Weights of a small image embedding model.
Model: 6.62M parameters, arch vit, norm layernorm, activation swiglu, layers 16, width 160.
Training: batches of 256, held-out accuracy 89%.
Data: trained on histories of elementary cellular automata, time running down, 73750 training examples, 55.2 epochs.
Rows from block 3, named by matrix and row number. Rows with one number belong to one attention dimension. Each number is 200 + 40 x the weight over its row's rms, rounded and kept within 0 to 999. All counts start at 0. After the name is the row's rms in percent of the matrix's.
# q: attention query (model.blocks.3.attn.q.weight, 144x160), inputs 0-39
# k: attention key (model.blocks.3.attn.k.weight, 144x160), inputs 0-39
q.55,107,202,186,176,177,131,194,272,227,243,174,264,121,248,164,220,222,269,100,163,136,242,226,186,246,207,191,174,158,164,172,213,230,188,219,201,128,114,249,220,180
k.55,110,164,186,257,234,255,117,199,223,225,213,212,235,134,200,165,190,219,212,161,151,182,273,186,258,222,275,208,271,196,275,197,178,215,249,231,220,259,212,196,188
q.56,097,213,242,182,222,181,171,201,199,242,203,276,141,241,208,183,195,196,175,170,168,151,159,202,199,207,238,102,156,123,266,249,262,175,217,246,143,125,216,103,197
k.56,098,200,219,157,162,171,187,182,259,219,141,145,210,244,262,173,202,139,185,187,244,214,224,174,105,174,192,280,194,211,230,139,177,253,225,270,192,218,256,210,235
q.57,101,165,224,195,166,206,169,213,190,182,224,167,287,228,140,229,260,211,226,147,154,147,157,213,257,208,261,212,202,232,183,176,200,139,206,237,220,154,204,217,183
k.57,094,154,211,188,206,204,178,188,224,156,205,212,163,250,189,273,205,185,184,182,212,236,226,182,300,205,176,136,135,164,240,215,257,270,229,241,237,221,236,163,229
q.58,101,159,189,235,282,257,127,185,108,241,229,250,205,223,243,186,163,122,175,178,220,104,163,209,222,165,203,150,127,238,159,110,172,219,188,241,205,209,168,183,196
k.58,105,225,218,171,178,195,243,226,258,132,198,178,230,249,235,238,164,237,228,211,171,148,184,192,159,238,210,232,138,192,186,159,204,226,193,166,189,262,215,205,162
q.59,102,210,174,270,202,161,184,276,164,181,296,223,118,147,193,182,193,186,229,166,250,120,214,143,195,189,185,224,179,172,204,211,177,239,184,247,258,146,180,241,227
k.59,103,173,190,166,190,221,136,214,164,263,209,157,239,208,217,162,224,201,166,209,196,119,253,294,204,239,259,256,186,221,218,203,230,234,235,252,216,193,198,164,172
q.60,113,182,200,153,207,265,184,213,249,131,291,206,129,206,180,252,204,280,198,134,242,203,308,193,182,254,279,149,258,254,226,234,202,204,228,192,135,202,196,182,197
k.60,114,183,221,145,155,202,219,161,168,193,210,126,165,187,260,178,200,162,294,135,162,151,238,224,146,183,148,153,171,195,189,198,230,254,210,163,198,295,220,179,138
q.61,089,246,167,207,209,225,112,247,152,163,194,177,125,262,226,267,151,228,203,105,240,95,263,232,159,230,217,167,214,198,180,253,214,158,168,255,159,211,150,219,256
k.61,086,161,199,262,222,283,240,241,211,283,194,134,231,153,206,172,232,279,218,151,156,128,196,260,196,206,168,198,151,170,216,199,203,232,218,174,198,285,187,181,122
q.62,106,243,236,183,168,183,254,136,194,181,171,231,198,207,256,204,205,283,168,222,126,194,161,278,198,187,181,191,170,189,206,235,188,186,219,177,249,150,165,264,143
k.62,109,199,157,185,183,177,202,157,302,211,158,257,243,213,214,194,208,142,223,191,210,200,225,130,263,168,225,245,202,282,261,213,184,229,190,235,148,136,276,183,266
q.63,103,194,233,160,128,185,207,201,281,179,219,190,196,143,148,207,214,184,191,251,183,192,185,224,183,163,246,179,190,209,223,204,165,205,159,240,207,204,227,181,174
k.63,095,229,236,206,135,255,228,192,153,150,158,233,292,237,211,218,200,183,208,212,218,188,195,162,237,222,205,144,218,214,171,259,201,204,227,213,182,167,151,240,247
q.64,095,227,256,246,268,216,260,163,221,231,229,198,197,172,275,182,215,264,204,129,189,160,155,188,169,152,203,179,190,257,247,185,220,181,174,249,149,181,94,255,195
k.64,092,157,263,206,210,221,203,230,265,229,145,232,232,223,250,179,215,138,221,231,159,210,188,157,262,200,224,146,172,228,154,154,222,253,241,139,258,187,183,84,224
q.65,094,221,279,148,241,253,184,199,217,290,229,152,264,278,224,240,213,221,251,152,130,185,232,220,167,214,172,183,130,200,237,187,224,182,198,243,246,180,185,140,162
k.65,097,187,210,159,120,199,180,168,181,104,169,165,218,182,263,220,208,160,269,236,158,254,149,196,155,174,151,150,189,173,196,167,200,197,106,212,206,160,139,197,185
q.66,103,183,213,273,172,233,288,259,209,225,220,227,200,208,283,226,183,178,170,203,283,226,85,194,183,210,201,178,252,229,195,310,218,179,198,196,224,223,177,279,240
k.66,108,210,158,253,238,182,149,203,294,238,183,141,200,219,180,239,200,261,221,277,161,247,216,184,229,212,159,258,119,186,264,193,246,172,198,289,130,238,199,97,211
q.67,097,193,162,273,234,209,137,156,157,219,231,110,204,141,114,235,151,226,218,160,199,195,169,215,256,220,158,251,202,173,240,169,205,145,143,254,186,183,179,244,250
k.67,101,223,235,217,178,181,182,214,133,149,228,255,142,182,162,156,230,259,204,200,156,211,209,192,192,228,209,228,208,240,214,209,208,159,259,215,205,233,224,205,218
q.68,105,241,188,253,212,120,251,251,214,162,130,228,255,186,166,188,261,156,231,235,276,199,159,234,173,201,194,197,275,230,163,205,251,203,172,193,132,108,223,193,175
k.68,103,230,216,185,185,246,235,211,233,285,220,217,238,103,244,245,154,239,159,162,201,229,100,239,244,201,205,271,222,182,250,258,226,138,174,239,211,204,179,224,186
q.69,106,248,196,277,223,229,259,190,146,215,147,174,201,130,164,196,204,227,187,223,121,187,217,209,126,249,151,225,215,176,153,250,213,137,218,195,195,173,198,186,195
k.69,104,266,203,201,210,101,180,206,208,239,191,237,176,282,88,219,222,213,229,165,221,255,205,147,180,215,177,220,183,210,251,288,202,172,210,215,132,147,133,183,215
q.70,089,253,129,202,219,179,232,268,234,127,254,153,203,155,231,207,186,220,182,205,193,233,195,229,199,205,225,145,278,177,228,261,217,170,182,246,173,195,149,172,186
k.70,097,141,193,217,169,253,234,210,180,298,154,219,209,143,231,193,290,180,212,204,181,191,291,206,187,163,173,211,204,230,217,184,142,155,199,241,197,209,89,158,195
q.71,102,151,204,185,226,183,137,239,238,243,238,215,218,227,187,156,195,243,127,255,130,219,202,281,280,205,268,204,235,231,157,139,182,138,225,201,205,152,160,236,245
k.71,107,219,296,205,217,173,172,161,244,141,192,223,216,201,233,161,217,202,250,225,201,206,230,257,210,262,136,136,218,186,248,168,239,237,184,240,279,251,148,203,179
q.72,093,241,137,254,214,146,162,190,201,195,178,192,198,260,241,255,111,214,225,197,243,138,166,222,173,219,166,209,254,292,177,209,274,162,220,187,196,137,218,187,150
k.72,090,178,172,183,258,189,141,203,200,254,192,196,175,181,131,166,333,214,223,232,209,94,217,190,232,187,231,253,207,178,219,180,153,177,226,266,191,224,149,177,209
q.73,104,262,196,188,146,227,237,247,205,271,169,249,279,213,269,136,170,230,220,143,215,187,184,202,196,214,200,165,192,233,208,164,234,117,227,275,138,130,221,166,199
k.73,102,179,161,245,265,263,141,209,189,176,216,199,183,236,217,223,146,145,213,233,175,203,103,290,281,161,151,170,254,178,183,276,195,231,181,202,286,263,169,187,244
q.74,095,267,196,196,212,228,209,263,171,165,136,227,265,226,220,147,153,184,229,199,182,174,174,149,206,165,175,221,225,201,124,198,227,220,255,152,150,159,250,193,196
k.74,097,220,180,207,223,232,148,178,169,214,213,191,229,157,182,151,219,179,139,203,198,139,191,194,229,194,164,168,220,169,222,171,223,229,161,180,241,240,212,136,253
q.75,105,204,186,186,248,79,213,125,125,232,220,208,167,220,141,205,167,151,206,264,178,154,164,239,188,213,257,165,190,205,176,158,230,221,242,226,263,148,165,161,192
k.75,101,221,209,225,184,254,241,207,208,254,241,250,270,156,172,218,233,290,184,243,212,202,147,264,166,275,204,226,184,167,263,229,206,236,194,221,187,207,196,225,115
q.76,100,164,185,244,240,175,182,164,214,170,188,221,216,202,203,198,159,222,230,176,283,149,187,221,236,252,223,148,208,208,226,199,223,227,174,229,245,244,282,193,166
k.76,100,209,183,173,188,273,252,219,179,178,218,187,188,202,165,237,196,191,104,202,169,209,236,155,204,146,221,253,144,155,177,226,141,206,227,172,234,167,117,235,189
q.77,104,186,281,205,192,218,209,238,168,186,244,159,159,213,245,160,162,202,178,222,189,199,162,284,205,108,302,160,166,186,242,170,141,222,211,265,207,125,225,218,232
k.77,102,230,113,241,170,220,169,214,190,180,265,229,236,185,152,205,189,179,238,140,221,206,208,223,240,242,140,216,241,158,207,209,267,264,203,218,245,249,223,197,216
q.78,096,171,195,156,152,187,154,134,144,210,180,199,198,175,166,137,174,168,247,252,117,163,220,205,230,212,221,227,168,255,229,256,196,179,174,247,217,171,162,198,206
k.78,101,220,204,215,193,169,191,215,149,193,258,160,288,159,181,241,224,232,116,221,293,217,214,243,181,191,202,230,198,138,181,165,193,177,178,248,169,152,180,165,188
q.79,101,290,232,265,219,251,152,219,159,234,224,228,203,127,175,220,159,199,231,198,247,176,192,210,188,78,164,220,201,168,138,159,239,284,216,170,240,159,203,244,189
k.79,105,195,212,130,104,236,148,198,236,225,224,139,169,168,195,205,167,196,204,211,174,174,220,205,317,324,202,170,184,191,242,159,119,159,149,147,275,224,236,256,209
q.80,106,181,197,189,261,220,219,218,215,186,224,249,259,226,273,195,202,148,181,147,240,221,149,193,181,244,198,113,269,232,185,221,233,198,227,234,195,245,196,188,127
k.80,094,168,226,268,249,195,210,164,286,268,238,210,143,192,186,189,181,212,183,256,257,226,206,241,148,104,221,248,127,255,248,130,231,143,173,250,177,219,176,164,184
q.81,094,239,209,225,175,245,192,234,217,175,231,194,207,191,264,147,237,202,219,189,209,168,123,239,220,226,228,275,194,194,211,196,184,230,209,246,255,190,228,166,148
k.81,099,155,196,162,215,189,193,181,93,155,208,147,276,145,193,241,123,189,176,174,156,121,232,219,225,132,182,207,196,184,152,166,153,164,144,228,158,314,142,139,226
q.82,103,259,193,216,205,170,211,220,118,171,255,200,217,189,279,202,221,181,257,156,236,238,232,234,135,238,170,221,183,274,174,176,140,219,277,178,240,101,280,205,146
k.82,109,221,176,199,157,188,220,242,217,216,100,175,198,144,105,228,187,193,180,161,186,311,209,210,206,174,250,163,253,147,136,219,266,212,160,153,189,219,163,265,185
q.83,110,224,133,171,134,236,212,141,159,158,190,249,189,237,216,194,216,145,214,223,231,183,183,137,149,260,200,211,183,164,261,169,206,245,187,245,153,189,182,229,158
k.83,103,200,191,213,214,211,213,271,262,246,126,215,265,204,168,204,193,233,151,116,242,194,240,191,230,149,236,189,174,192,156,204,210,193,225,170,232,201,228,193,239
q.84,097,190,209,166,193,260,122,245,186,146,225,146,248,198,235,196,192,128,231,257,231,221,272,187,139,153,193,261,255,197,161,217,172,226,220,244,191,156,250,199,203
k.84,099,208,199,150,213,236,178,145,229,182,217,189,248,158,171,253,221,256,247,134,137,271,225,126,237,169,247,146,183,173,250,192,233,138,179,253,252,165,190,198,210
q.85,100,203,201,219,172,253,228,218,254,189,254,142,167,257,148,182,235,190,254,294,103,195,236,172,155,115,200,249,194,147,242,194,217,183,145,252,233,230,216,201,221
k.85,099,66,239,151,237,187,175,170,199,146,125,244,184,183,209,268,221,233,259,154,246,171,196,193,210,185,240,231,175,227,150,197,197,150,173,217,170,226,292,210,192
q.86,096,235,197,213,191,185,185,241,173,211,190,200,207,203,190,182,225,189,232,235,255,252,156,210,200,202,180,200,209,265,133,184,139,144,227,251,264,171,223,179,199
k.86,095,170,240,191,340,171,212,210,242,176,181,214,235,171,179,243,251,185,208,250,207,172,193,219,252,206,193,149,300,204,243,193,256,187,252,234,292,189,180,254,177
q.87,103,188,163,165,222,217,276,219,195,177,249,206,180,163,182,219,249,261,201,213,260,219,216,320,207,132,190,207,224,204,189,252,210,175,184,233,203,213,193,140,222
k.87,103,148,143,166,255,256,193,175,226,173,128,206,200,189,219,215,151,148,234,299,205,157,203,208,236,246,129,231,154,230,227,208,173,165,155,163,221,259,171,184,241
q.88,104,177,227,205,137,183,183,151,174,243,131,219,208,213,275,257,228,205,194,154,163,212,182,223,203,234,184,268,212,207,226,218,232,184,251,197,150,204,179,176,158
k.88,100,216,243,213,207,227,183,142,208,93,183,239,198,189,266,184,201,246,251,174,187,166,218,257,207,135,139,210,244,181,192,222,171,217,236,226,127,174,200,199,185
q.89,092,194,209,160,205,220,234,239,215,179,191,198,200,290,167,170,183,278,235,261,246,176,198,232,236,194,202,198,256,259,207,240,198,224,199,165,162,212,299,178,122
k.89,093,253,178,154,258,215,190,215,259,234,245,225,234,139,154,308,193,214,221,169,173,167,216,228,226,184,195,175,121,191,221,178,256,172,174,212,274,175,178,223,205
q.90,110,134,167,127,214,165,236,218,152,286,176,139,230,213,181,247,172,197,203,194,210,196,213,203,203,210,199,134,193,213,171,231,219,188,161,203,271,196,276,167,229
k.90,110,253,196,197,190,235,168,169,164,157,204,237,234,194,214,208,199,204,265,171,171,230,253,189,191,195,156,264,181,210,261,183,211,180,181,268,189,155,205,205,132
q.91,097,222,106,189,190,175,212,141,233,178,173,173,171,195,150,248,171,203,235,216,226,159,141,150,187,181,264,231,113,277,232,287,172,265,218,211,222,185,258,235,232
k.91,093,186,165,215,149,226,162,180,192,187,203,189,245,161,260,168,158,238,188,123,227,121,160,192,144,181,263,219,198,116,184,227,221,199,172,189,197,223,271,178,179
q.92,101,175,170,201,133,221,218,201,198,198,227,271,191,188,239,164,229,222,237,193,179,242,199,125,167,196,138,179,237,274,209,153,217,164,167,200,183,191,200,227,200
k.92,104,173,265,281,253,216,177,204,192,174,200,243,269,247,124,219,230,189,184,198,223,137,167,291,153,242,249,144,217,126,214,196,233,213,209,188,236,121,255,90,223
q.93,094,215,198,224,232,204,252,214,116,185,210,272,145,212,188,208,150,202,190,249,228,152,258,281,195,264,218,215,190,206,198,232,186,279,215,169,219,158,192,162,232
k.93,099,229,128,192,215,174,161,228,221,115,192,163,176,158,273,169,274,224,247,235,197,137,145,151,167,158,256,251,156,188,170,200,201,200,171,196,283,236,145,160,96
q.94,103,260,188,206,187,221,203,163,237,205,159,216,206,251,150,169,210,201,219,259,218,298,183,164,172,225,139,160,85,241,161,210,217,204,171,179,239,161,177,171,230
k.94,098,246,162,268,162,195,173,210,193,192,244,164,232,139,221,229,175,212,159,204,212,231,189,197,197,126,195,166,229,197,227,203,189,236,178,273,219,230,255,238,194
q.95,089,192,220,174,183,254,232,242,159,187,282,180,154,203,252,167,176,130,203,242,249,211,320,203,163,185,218,220,176,229,118,302,225,198,205,203,191,258,260,106,265
k.95,086,202,189,125,204,232,137,242,208,228,199,162,199,190,198,185,171,197,253,170,199,233,133,211,200,210,244,195,270,214,237,157,239,224,253,156,243,169,178,145,152
q.96,097,209,281,241,150,229,275,229,188,230,190,126,186,126,192,196,188,272,302,159,140,140,212,192,199,190,212,215,210,222,152,201,182,144,210,195,208,231,159,150,197
k.96,104,195,222,116,164,146,222,216,197,132,145,263,229,198,160,197,256,225,257,155,176,156,236,216,234,195,208,180,173,219,190,184,122,297,214,187,170,187,232,223,212
q.97,096,232,208,278,181,199,185,183,253,228,193,193,153,164,245,192,245,219,236,201,82,190,188,178,136,164,292,206,224,148,164,152,231,152,236,207,220,211,211,213,255
k.97,098,208,188,202,163,156,155,185,233,176,160,214,213,102,185,121,104,213,262,222,238,266,227,209,202,235,104,250,190,190,248,174,156,213,120,166,206,180,240,154,239
q.98,100,220,213,190,189,170,141,178,196,211,197,156,181,167,137,194,144,224,98,194,147,201,168,185,215,260,226,165,246,213,119,232,206,179,214,269,196,234,190,202,88
k.98,101,192,205,202,91,182,219,183,165,164,232,190,208,194,239,234,224,234,143,285,207,208,229,176,235,147,219,212,240,173,248,235,161,238,255,137,166,229,183,135,264
q.99,098,266,242,170,224,231,113,301,192,238,175,217,175,243,125,239,222,169,178,150,233,181,232,253,184,260,187,193,219,212,224,189,205,273,161,248,215,184,243,152,278
k.99,096,194,162,167,259,119,267,216,172,242,218,209,145,176,191,193,195,233,190,131,192,188,242,217,209,206,258,184,156,192,249,242,239,189,138,177,202,184,198,199,229
q.100,094,149,226,190,231,236,245,162,160,188,188,149,224,233,204,172,210,209,232,186,183,143,207,161,198,174,196,214,197,235,165,235,193,198,155,148,194,152,211,151,267
k.100,095,230,134,177,165,175,197,237,204,261,207,171,173,194,182,137,180,221,232,154,184,174,183,179,227,258,287,215,228,200,221,190,289,215,217,199,220,261,215,193,236
q.101,092,226,250,144,172,195,239,230,225,210,174,187,255,249,180,230,240,143,106,192,242,234,201,222,200,191,183,184,183,282,254,221,245,156,162,170,229,116,194,140,271
k.101,090,175,155,168,213,209,158,223,242,139,106,230,125,198,183,216,158,199,184,195,167,174,179,209,189,239,242,200,251,157,238,220,212,111,181,228,247,155,274,223,166
q.102,101,120,191,195,269,220,165,234,167,220,182,166,228,146,225,155,201,222,197,133,185,183,233,166,139,186,180,221,196,125,202,201,261,180,207,230,262,249,187,221,226
k.102,104,258,154,175,182,168,152,237,232,140,244,204,201,213,223,240,230,222,167,261,146,214,241,166,146,212,187,205,248,171,226,141,190,154,183,144,193,155,196,189,264
q.103,097,228,214,197,229,200,264,190,195,177,210,136,288,167,164,170,110,268,187,234,186,245,176,211,172,213,223,288,158,163,248,221,224,168,168,186,259,194,147,254,248
k.103,100,256,150,189,162,169,224,271,188,256,164,188,144,262,186,164,250,218,163,133,273,229,247,246,150,225,158,157,272,222,169,87,262,179,202,225,242,228,255,134,131
q.104,096,223,178,205,135,187,159,181,168,187,276,204,179,193,180,277,250,219,208,247,192,233,220,242,213,189,203,241,150,155,168,258,116,139,200,154,232,230,275,126,155
k.104,103,176,201,201,212,194,249,168,207,209,190,162,239,119,173,276,134,162,182,126,161,187,255,172,213,112,185,290,224,193,178,179,178,234,208,122,203,258,236,161,195
q.105,105,222,227,215,197,221,203,216,177,115,228,193,216,188,213,205,217,217,209,226,214,255,154,246,277,191,199,278,129,221,238,248,257,207,173,236,199,182,198,269,199
k.105,113,247,224,218,242,71,269,200,200,276,197,255,185,200,204,130,219,217,154,159,270,173,190,238,206,208,198,217,220,227,244,228,209,172,185,279,189,279,178,178,97
q.106,114,252,244,182,234,199,196,202,220,258,164,223,113,171,184,153,232,180,194,171,299,273,205,141,146,174,181,160,176,229,205,237,232,223,144,168,230,152,220,123,158
k.106,116,221,147,201,191,118,165,186,236,160,209,191,228,239,233,203,172,156,286,127,243,148,153,156,246,181,212,165,235,178,215,231,255,190,124,276,282,188,160,187,155
q.107,101,181,265,165,163,209,102,226,200,193,191,240,123,306,214,238,253,206,229,180,118,216,191,169,234,223,233,230,148,215,120,177,185,199,140,257,227,166,208,282,189
k.107,097,251,180,244,184,173,257,180,168,253,255,226,174,166,219,169,136,173,211,138,192,179,197,169,152,282,177,92,231,232,168,192,181,244,204,143,115,279,192,201,188
q.108,105,218,167,131,232,150,201,252,164,197,259,146,201,175,161,168,222,202,193,281,131,283,225,240,187,246,194,242,166,177,167,234,243,188,225,240,193,168,260,256,245
k.108,105,224,185,243,185,183,226,179,216,162,171,268,161,253,261,115,190,209,175,172,208,167,178,195,212,205,273,215,196,184,187,168,171,247,252,228,159,140,211,218,165
q.109,095,241,175,208,215,136,230,232,163,236,247,205,241,151,251,159,207,256,185,202,153,262,206,204,218,207,289,171,203,192,189,120,188,160,191,222,220,240,214,191,213
k.109,109,241,177,105,192,213,222,186,286,92,164,192,261,275,257,159,194,204,173,146,175,219,171,185,235,228,152,175,155,136,285,207,177,224,171,174,185,213,95,191,185
q.110,104,204,169,259,127,228,162,231,212,227,226,218,244,277,255,240,219,269,191,241,147,194,225,216,175,185,180,235,218,189,194,257,176,233,194,229,150,177,184,194,207
k.110,105,224,179,251,213,177,226,213,231,224,278,235,196,228,192,201,215,198,189,189,167,206,293,281,212,206,212,168,122,214,233,243,197,201,157,216,192,237,223,175,209
q.111,100,202,209,128,224,242,161,170,92,188,184,195,232,209,180,237,263,227,167,137,149,215,203,220,192,222,176,248,180,199,223,238,103,265,227,173,153,168,182,202,172
k.111,098,178,112,267,240,177,264,179,196,173,253,221,251,224,226,248,118,238,168,186,185,203,250,213,205,134,262,218,282,160,218,179,236,205,190,202,198,163,262,173,174
q.112,098,294,166,152,302,265,102,266,179,207,238,185,237,203,210,150,221,180,160,184,237,202,195,210,246,237,161,242,284,167,270,137,206,221,193,241,209,199,250,226,202
k.112,101,219,186,205,243,192,217,258,223,141,214,202,122,298,270,168,240,219,148,254,186,267,199,207,146,171,214,191,197,221,193,228,240,250,188,187,201,208,167,188,246
q.113,099,239,211,219,181,239,284,201,179,219,296,167,144,168,214,159,277,162,142,264,145,222,215,206,238,214,191,175,176,202,116,183,169,239,159,188,217,197,190,157,165
k.113,094,121,190,140,209,165,188,167,172,143,169,199,162,191,216,217,204,118,211,119,279,213,199,245,172,215,244,190,158,207,219,219,200,142,181,143,152,299,302,187,188
q.114,099,154,180,193,279,142,214,168,155,144,250,209,229,236,212,133,215,201,187,147,230,195,183,187,197,260,175,126,195,157,135,103,185,179,189,263,210,184,200,248,149
k.114,101,225,158,172,170,227,185,219,205,242,214,135,133,175,213,183,174,165,204,194,204,202,256,204,211,221,187,196,185,214,184,146,289,241,174,200,231,206,223,192,242
q.115,103,290,212,162,200,181,101,205,184,164,196,233,119,214,199,228,193,195,197,189,141,204,224,260,253,247,232,226,200,179,212,193,182,179,192,222,149,235,244,184,164
k.115,097,194,183,152,188,164,288,175,170,176,199,157,256,182,237,243,204,181,185,197,224,215,156,256,158,105,228,149,230,171,171,218,151,202,195,240,184,116,186,222,279
q.116,100,252,189,245,211,182,210,237,154,187,225,213,204,194,246,210,193,155,263,265,192,164,170,256,142,156,182,231,226,202,157,201,171,200,272,120,206,275,230,159,224
k.116,098,228,242,136,163,147,263,230,178,264,148,239,204,172,210,206,157,195,203,145,247,224,261,135,227,219,215,242,244,234,249,203,212,221,191,169,211,163,195,235,163
q.117,096,194,234,239,142,197,213,266,223,150,77,169,198,262,166,184,244,223,233,207,309,207,191,215,172,303,123,213,291,249,236,161,226,181,168,155,116,188,195,223,195
k.117,096,149,137,192,145,176,264,223,189,268,218,225,272,129,183,189,250,251,233,225,237,173,244,147,220,222,230,208,101,129,160,191,207,164,206,244,193,229,205,280,165
q.118,098,193,156,229,145,215,218,70,127,194,164,215,169,215,219,214,201,169,155,197,178,173,211,191,178,217,113,218,153,254,184,192,170,220,97,240,178,166,238,179,203
k.118,093,179,240,198,216,181,275,250,186,226,208,157,178,222,214,175,246,219,265,228,189,173,226,177,199,209,279,241,240,261,170,199,219,215,178,108,144,268,203,173,259
q.119,097,206,195,146,288,196,182,183,244,202,208,178,168,151,220,234,155,166,252,157,265,194,167,277,149,214,264,167,216,176,252,201,208,192,299,123,175,266,181,236,208
k.119,098,202,206,137,140,175,220,182,259,217,111,203,142,243,206,251,168,214,208,220,133,224,206,118,274,187,209,262,197,210,187,241,228,277,233,208,133,133,257,184,220
q.120,103,280,181,213,255,235,269,190,214,104,147,182,171,180,157,242,187,225,233,206,176,222,213,213,125,191,157,187,197,209,216,219,189,133,148,255,190,218,230,197,217
k.120,103,188,295,218,166,239,274,185,206,227,185,198,210,140,171,252,226,236,187,194,188,142,186,207,153,217,183,240,125,173,178,190,227,202,212,283,187,213,165,150,183
q.121,101,192,198,250,211,206,151,144,214,200,238,209,177,251,191,125,195,177,195,153,192,216,146,251,229,234,248,245,174,247,220,211,245,208,199,161,208,202,218,178,186
k.121,100,197,116,186,185,157,251,177,189,140,217,130,177,195,194,233,213,159,191,237,115,246,206,167,215,187,77,203,220,210,204,233,202,290,237,224,211,238,269,152,271
q.122,097,251,170,190,148,144,217,177,227,196,148,192,216,160,244,240,232,195,139,213,248,162,164,246,170,241,144,161,254,201,215,167,226,286,251,206,198,188,234,216,159
k.122,097,199,144,159,279,216,216,218,189,208,210,270,189,210,215,250,73,229,268,187,199,232,193,154,273,165,220,212,175,247,139,253,185,192,186,244,175,138,185,209,203
q.123,098,158,195,173,162,202,235,164,181,228,224,235,216,185,232,230,139,169,217,261,159,192,276,143,232,199,208,164,235,314,170,231,214,229,176,225,236,202,145,231,179
k.123,092,172,239,186,161,247,167,172,169,203,216,222,199,207,204,171,200,149,190,152,209,160,179,170,214,267,162,217,199,256,213,195,214,258,172,124,132,327,246,175,175
q.124,093,169,163,254,167,244,214,216,261,210,190,191,184,151,239,176,161,219,250,172,132,242,228,264,223,261,227,167,235,184,160,188,187,244,280,206,247,256,175,227,179
k.124,100,184,246,216,207,244,137,187,226,164,173,214,175,115,104,179,257,211,141,181,154,203,84,216,176,231,157,249,132,244,195,238,247,174,214,179,141,223,184,274,159
q.125,093,153,269,157,213,194,157,181,185,243,287,192,200,235,179,199,175,170,205,164,182,223,216,216,165,230,276,205,197,204,217,198,132,165,234,183,169,180,168,212,249
k.125,098,232,179,207,127,165,177,209,200,183,152,166,179,187,169,163,149,209,209,151,161,237,268,135,232,147,222,160,284,232,154,145,192,208,235,220,227,190,194,262,194
q.126,105,179,247,237,191,274,119,241,179,220,180,187,168,226,208,159,264,222,209,218,146,215,170,192,149,221,209,124,191,271,169,244,247,155,183,181,162,194,143,216,155
k.126,098,130,158,214,241,237,174,157,173,238,245,166,239,147,189,196,193,157,194,188,236,194,128,228,223,230,196,236,218,194,129,208,192,238,256,182,232,214,195,261,155
q.127,097,187,208,171,200,181,168,184,222,168,212,214,161,183,291,171,179,168,243,241,219,206,256,217,196,206,198,224,177,144,242,219,220,178,171,144,201,269,253,241,195
k.127,100,190,225,219,184,196,252,211,171,196,138,182,179,174,186,254,208,209,157,199,178,236,159,220,185,192,227,229,176,208,161,192,124,237,171,170,196,137,170,212,270
q.128,085,144,205,150,307,167,266,179,239,254,230,178,199,181,257,177,154,226,226,205,208,159,298,215,158,188,205,247,177,163,184,204,221,89,182,214,185,302,192,171,167
k.128,083,181,211,173,137,236,155,243,234,130,249,128,163,191,233,193,235,93,223,180,159,236,146,240,207,126,213,254,134,105,131,155,224,186,236,196,187,213,234,240,262
q.129,098,214,180,156,212,201,222,222,180,170,203,201,184,280,119,158,269,181,249,129,177,163,173,194,176,172,197,184,197,257,208,173,168,138,260,250,203,266,137,243,228
k.129,098,200,196,238,189,195,168,154,133,243,150,184,185,235,190,167,204,262,122,203,206,251,131,262,260,216,230,110,161,138,240,205,250,146,204,110,220,166,202,236,237
q.130,105,192,181,190,200,215,188,259,160,207,243,262,267,158,141,228,128,240,164,243,188,225,181,219,162,170,187,252,170,164,142,235,211,216,277,170,118,230,206,128,212
k.130,106,162,163,121,245,226,193,175,220,236,244,169,304,250,224,196,295,157,183,139,238,215,275,246,207,182,246,175,243,154,285,193,174,176,154,189,198,175,212,236,163
q.131,102,162,162,229,218,144,221,201,171,131,199,236,267,210,166,227,121,176,225,236,212,169,172,200,208,203,158,239,229,233,176,169,163,163,127,167,144,283,202,164,116
k.131,104,169,238,189,183,209,190,172,158,267,201,162,259,245,172,243,188,229,110,232,190,174,204,208,134,193,246,195,264,139,199,204,277,174,244,150,172,223,203,302,204
q.132,100,209,191,262,262,193,235,149,204,186,205,209,182,240,171,210,216,123,192,172,194,167,148,239,208,206,244,222,260,209,194,176,168,218,205,215,217,256,131,208,184
k.132,100,171,221,171,203,184,181,168,120,113,110,233,168,193,129,245,158,279,141,230,217,193,265,201,200,286,222,121,175,230,223,227,210,250,183,159,231,229,189,157,278
q.133,106,167,227,156,222,232,284,216,174,174,256,203,198,234,216,222,255,218,216,149,204,157,146,194,184,168,216,176,206,193,132,261,149,118,143,98,143,223,225,192,110
k.133,102,137,220,251,168,176,212,165,178,272,166,281,228,95,167,197,150,242,179,178,131,100,216,209,258,243,235,241,227,142,193,185,170,218,213,246,129,190,214,174,215
q.134,110,224,175,226,157,186,250,208,224,197,130,241,166,211,191,204,201,294,170,195,225,186,187,183,217,147,263,226,198,224,159,234,218,171,257,172,206,157,183,210,197
k.134,110,152,191,178,211,172,129,214,171,188,203,170,215,234,236,221,216,190,164,149,259,180,241,233,187,202,176,163,138,241,198,228,227,245,175,175,194,170,216,243,157